{
  "model": "image classifier",
  "horizontal_flip": false,
  "norm": "batchnorm",
  "depths": [3, 3, 3],
  "label_smoothing": 0.1,
  "residual_init": "none",
  "optimizer": "soap",
  "beta2": 0.99,
  "ema_decay": 0.999,
  "batch_size": 256
}
Rows from block 4 of a small image classifier, named by matrix and row number. Rows with one number belong to one channel. Each number is 500 + 50 x the weight over its row's rms, rounded and kept within 0 to 999. All counts start at 0. Numbers have three digits each.
Before each channel's rows are labels from the 100 images, of 14848, where the channel reaches its highest value: "strongest on" is what is common among them; "peak on" is the class under the peak. Only what is clearly more common there than usual is listed. The data: made-up waving flags.
# convs1: 3x3 conv (model.blocks.4.convs.1.weight, 96x96x3x3, each kernel summed), inputs 0-95
# convs2: expand pointwise conv (model.blocks.4.convs.2.weight, 384x96x1x1, transposed), outputs 0-76

strongest on: offset cross; circle
peak on: emblem
convs1.51:533538436448538501505484587565540448476483423493452484459467495456462549589528369507444469473515603471551488458448396587540541478429486451441395440526545521525396493513500501476512490464492474563435453494582516522431426451521510450550531526517410445483470616498468550443520549574495532501
convs2.51:509483446543509457439449512501583574566469449462450492516535417484521453514552477484515469518629457512488496512568460494523419594539565592510532452604476550520469515557516462583462464456607542443499488539437497533500414497498522498

strongest on: flower
peak on: flag
convs1.16:526393547486430551453537362425443506556429508521474410509517426499557484492446513490531507499474483484404547444515493450519570439493492512510605491519516505497454435410504598475557589518541533466534444546434360508440466448458464489521568498505514411538537568559497456510500474573515531539
convs2.16:483457472407504397468406494481514484464440475567541533461492506461507448502511485478540479475485440628512503525449459426458513483542448637528477525524460439549472530528533443489430523463548485526471513554547561430513444479519500482

strongest on: rhombus; saltire
peak on: flag
convs1.0:405533531457472552508555526485486503621605554454433462528483423508497477548519553468472471478468514478451504425468482476469559482475562444487467493427554490444551486475439491492471544565426514439489529492492543489366483471442500578485463550545514430454424441374441482586581395459570473498
convs2.0:483538514564456444452450483559611433440554522491520493470497465585536512518452549397590567570601437491558551519542586403514482432587485543531534506560479466490549551512496433492512519520451473506567563461498440477520554563476510473

strongest on: crescent; ring
peak on: flag
convs1.74:488518399501519547362460466524516481501533476490493463582617492463462612558415472479631643449487453510563516472554430481463536560534526455467529478485500494439521505568504524466520436427495482501537406509497502419450550550463556468523508465475489505518487491433548537545541383434523488510
convs2.74:501514462438433539540514527478492504545551557547470426502508542515419517407461516503424444477526466488509479546490451473485587539535531519471453491447550454452487538528487448525492440343490578468452585490600471551569409521422459480

strongest on: border; rhombus
peak on: flag
convs1.23:460522434553493500536532459482436485521507493639578565563473517514516556489470384405483475495505460527575418487552509595418573550531502576480515550573523550436542447567455448433461454516507461534479466495399515494524619456483486495515484554463514465545493419444593542510583521485516525564
convs2.23:510433481432567463460594540488434536484442459512575508487524507505505465532527519467553516469483519532502502513425501454441440448580521459499505448460509470580501355484558575513543408537514473432425464563509419482484425485482552475

strongest on: gear; flower
peak on: emblem
convs1.11:465498499560497483545467517485490552562424437375440420533451402541483540620556511475528546463507473509540491510546585464448513455521474494502431520648544557444393513503506504544432458522424532549405492469506458579565485407482524509514553534488499452504535574500517544536445489596542536529
convs2.11:554447492436459493429543390446530576426435543461437527438545515492464456431529504491565489473594473504488417534504419512502492401528602487507368558528549469473524495491643515585448553476420435421509527451474458512525509480455462438

strongest on: emblem: no emblem; diagonal split; triangle at the hoist; layout: saltire
peak on: flag
convs1.58:518560500445492501462513614459564552531483541543530527509500563491471511485575593549497571472506467520456487499563558448469517466538525539564486516466447512390509495473614611606546530572512496492480519600524424498529491570555524575509447559577559528574552443545523604527489570498428498570
convs2.58:592532500474491515513461528454494534515464355563451408499481457506426532538466533540486486554487500509386484466506488582455462500464496428558586495574441457436482569541475493525466432492595505410513587398509378517475481490442484583

strongest on: crescent
peak on: flag
convs1.69:552558525478499507455438498531481502558515476519456617555475449512512524532458514533457539434448572493407515523392529594451458522535495477574533498503488484467519535411450488510520475564429534546436505514547440560514407506467509394428531444491624511491548522492426566536361463575569549527
convs2.69:528500524484492506479551449476509566524519467464445529494409504491553489451468553421564479456529547536488505576392473526485541483570500517520526453447462527546512513469518502483487554560513491523473600477501586462439441571422520460

strongest on: rhombus
peak on: flag
convs1.82:387396453442485462442571484508466449505491499527420549460486533475508446456544564509488554542569641552486525468564511497476463419495486524489514502523496388432615440524462560537473555554522477429407472508559461433515455524589576537563515538575547538515442544476452487505536451451517445519
convs2.82:515472593437483480565645436543459458519470455413460486467497615474482464564477557451548538550480512474462560501496492524631510581490440539494520461502563575497541491521399458418469450617513435534475554460533473529549524478469431500

strongest on: flower
peak on: flag
convs1.22:494420494533494464551383573492459530546471536526485500427531461516451581518458509482478512469585565461489468542456462456444500514553453466496423565582635456449487479465613483499464544517516472555486490541479623514554547417381470447479450476549453483499543555477432467500559419439524541431
convs2.22:481510452526480473531451534501502587512477589438456501514500585491582500520525489582499506491464502561469545475444432440523524446519544466526554468432473472487509549551484535516466514653514536458509520502553498508515429426556516474

strongest on: border
peak on: flag
convs1.93:490524578502545482489500508461522638453468430478518469482490604525472532539597481498495470517562578522481529402495518471498535516599540562484531447526518576435424463537541450494541587487564535518508390497512488593430569530556525476466458510513555516530506551571560608524500514515512646551
convs2.93:454504522465489531467454427522557511479497515439465473386482568573540565457586464406497413481564421491498482526521402471456554495508513486464543433517479468583483460455528427525597432506558434443443511503480527472476477581494464498

strongest on: saltire; rhombus
peak on: flag
convs1.68:460471612430467503463478439401493396584504500530460595454512501563558411563432507610472471568501552526407500503506493559497543492472559500481438567503545516422535490526524583582442467608492537405501450544533541455536460499437528453433486510521507529467480427456425460501497533510461471558
convs2.68:467500509583509507442493504569459475519460437418534494527517490505469460600427593450428525582554505462469526509615484446432448435515481501493514408471542533519552574519402579486494450469478502446453454505605429463548500497564521485

strongest on: crescent; ring; plain field
peak on: flag
convs1.33:420550471486533522407532448463492548437516547391480466542434531467500488438443529481496501514488539492505510433534549503634541545530494499516486529499448565538489470496475540529530467514538474424570517540408482460526478594563473575579518478491586517556514312497512496534552624467511546574
convs2.33:450518449499466547504591528525418511475462499496488486497528468414463451441482501459484496472490606493511480492433541531453444427505580504501468510577502443402468583571482468514526475453411545484485506495496443442516549523502387605

strongest on: star; corner square
peak on: flag
convs1.53:417524497467558538521457482479479569568491486417578557502554552548526557551499476470520457584446510551501529402473513576507515502494453446488515474494478459491510500483439614379499576520513454461528445625474513531456490463423551452374480557518473508606503520486411455499479420554530595467
convs2.53:507438533574482507557536485611435422495504419499446545482474547600540516517450511439528492526476393500528449505531463438494437487503515551468583411459449564528501543459480603476429494531481489552520506628475428444474497555422491477

strongest on: flower
peak on: emblem
convs1.31:510458513414429483558416403522485435515518566381503508418506531445452524457479464488540524497519504475564447524463502489520465490553485492479434481458492432464545466474451489470503487410495434504495528497491519458382431483425454445541481412465455501406516630445546436452448456395404464431
convs2.31:467497456576514482463428487520570492524591507606516495438416564471531511580484479492480456523475402440506520483586561493525532510507548526540560505491441438482482516542536514539579504564493445609512587447555460488526424561472590527

strongest on: three vertical bands
peak on: flag
convs1.83:570491484514458490427569526509458475567489537586520468445471563483523408412501558505558598485562565511499524503566536375438496517512442443502528444492410560357543451523506479483437565536421538598527528490456476481443506384483541481512478454480551422417432518467516485513525537534498510460
convs2.83:408484505584556530473432510560414495545416518501481474539435492504491595551433557473411529492530477453440492561465622526543469498502494473493500467503430458511540547460515514548505544423552431501483539508437563580537500530552481508

strongest on: rhombus; ring
peak on: emblem
convs1.18:423371443522461471431539483539552538526427454448515545554538534479491463457474499509507494503577506527475523502423477558462428491446440483514416575438486579495465517582463508414449622522477464477356522553516556493534464472529472491475505386448522562397547539460473458526464539569546458503
convs2.18:530455575491455498557512569388510567479445494472443452469446487477511460406476444514475456524477526522461480450489496549606482537527528470592470540412574533485407471544428451479538488495518442544585557483456662477561461493540450482

strongest on: ring
peak on: emblem
convs1.47:549590488500452417381492501514479499510559410575436490500544552438502570437443562468448484527550536533455398451543482429415430441536451435464427475499535506463464495427520568498385579416487534574465547451521504452530479411528555578499479446495498464424436490511487462510459475506497456528
convs2.47:524514480405513543376482480459466587511530527519477526434584520454452562499454552470485531538566582421445468506458442530455465485507550474483564465532531536513491573488551501640547601465539530541511610446545515538518523589568506423

strongest on: ring
peak on: flag
convs1.81:531618517482560541476494505607606482538529489572524454598543472462451578519531475504588564553456480552496475549450571516591452453436596450552527534479485478573450494562505448458570568499483459429507466496477439430547484507528417561462530565507535468483502414499541402506478435432497502544
convs2.81:410508532529465480471496512463565493476423544552565485484507414526510463409528517535469484496520477442475551552442504537439615581518565479465473532541574472441568425475504567401491544444519514462510492419533487543536587525468483540

strongest on: border; saltire; ring
peak on: flag
convs1.32:478473524469534466455465421526502641429547492453482559501517503463472549559466444434493548502522599491437543436491504483455498490520435451534498520556545525673530505574494527420574466525482595508589496487383510387486466464481503567536554475514475566471555429439441448523456518514504467505
convs2.32:473478515584503476448396438447524531396566543565412453532566439414449519450469378604573479470556516461437399469554464502476435590463481487495543461529541429521464384449457463515548555476457514472493553532439398543480562499392452429

strongest on: flower
peak on: emblem
convs1.73:421525401522500480534509591445390475529573484510484459484614415502528526532437505456563496529486493461554477537496464484524561502532444536436426535488511505539500463532547525418503417487550474434479506477460658526472591504514476513395505526450431442439562561483468420386516483448455499524
convs2.73:510547546505469447406507500518529510464496552469507563486451528437539461437428480456492504392409496597493615504502420541481561489487498423455596549373528473492556521509423433499476592424477457445548472439461468447562552475489527555

strongest on: triangle at the hoist
peak on: flag
convs1.42:492419458498512515405501494493460495522469547616518488564529517517516543569509551501550457557432478517467648550501462603517462571459529564485503523561474472520518570513527519464473500595551607450551504572482441421552486472479501501397487548483460598518524488468568480562630484448485527575
convs2.42:453501402532458466463505533496422485486480581331453462501499509476408467539582490500427480396560494455471489538504417476368517496437539504484419545495527453523442494454402568477487440506515516485458414434448447479587461519482455523

strongest on: triangle at the hoist
peak on: flag
convs1.48:556589505465444527397536452489507498510556504473559512544591555521519485515483540551509424480491551513571504516557544529474601549591516452557454595505490527376478616511547518426485491446557403529478544515473564549449554500570470475523567520509592484534470579497561503496485427454518515612
convs2.48:406517422481456481506566534562519557439452489512497474413547529602447483478514519500506531513533451475531430478521462530502464510469501407547505568391537540506466490509616497447453526557567489464469597498507528503415500596456446514

strongest on: star
peak on: flag; emblem
convs1.67:458510412495561434484471507392525502482489509563517608449562480483514569523522501487550458532563413491463387470525469518505516526477572513481466469501522476521420453471536509504447459555467464641469507474555426498532437497468428544402463417533520627455461451466464391479507576435489564486
convs2.67:411528520502566523614418550444495473664475445529522467545494438499456553546534506562441506532487516425391561572492520384446520462501530570538498534426517559464669474506494528465545451581490500487460472437522515510518477513520540481

strongest on: ring; triangle at the hoist
peak on: emblem
convs1.8:568495484532506527437418417451447566530529483586491468595471462427421550588522522484447467495535555485591424449437549502448507569471491432468499496476477553476473464606511445425477492565469490533414489417572516484516500494421446383485542536543414502474508516464542501552539544418499481596
convs2.8:554475557520468609519510511541557617496602564455474512460526450480520508496569465522499494529448448508487496491588437581473445445457444434453500594527510541515513501528532585500511510467564576490557439530491457555478494481476479507

strongest on: saltire
peak on: flag
convs1.61:527481552543466524537568555422501585557479511519537472465533545563536386497486405561466517668602497542452543343478542536498525460532471511539543510448501551466552501454476569468438499512432513415517531530490473584542460463554477592557500508502529527475523452477551547575471547531528498547
convs2.61:536454519515483551531460428441542472582436569488482527499394539509466537553513535395522474536520390457542469623477427482611429518471511444467471513485559421537529577430436466480477525562504561483498458552545436546475493532477548409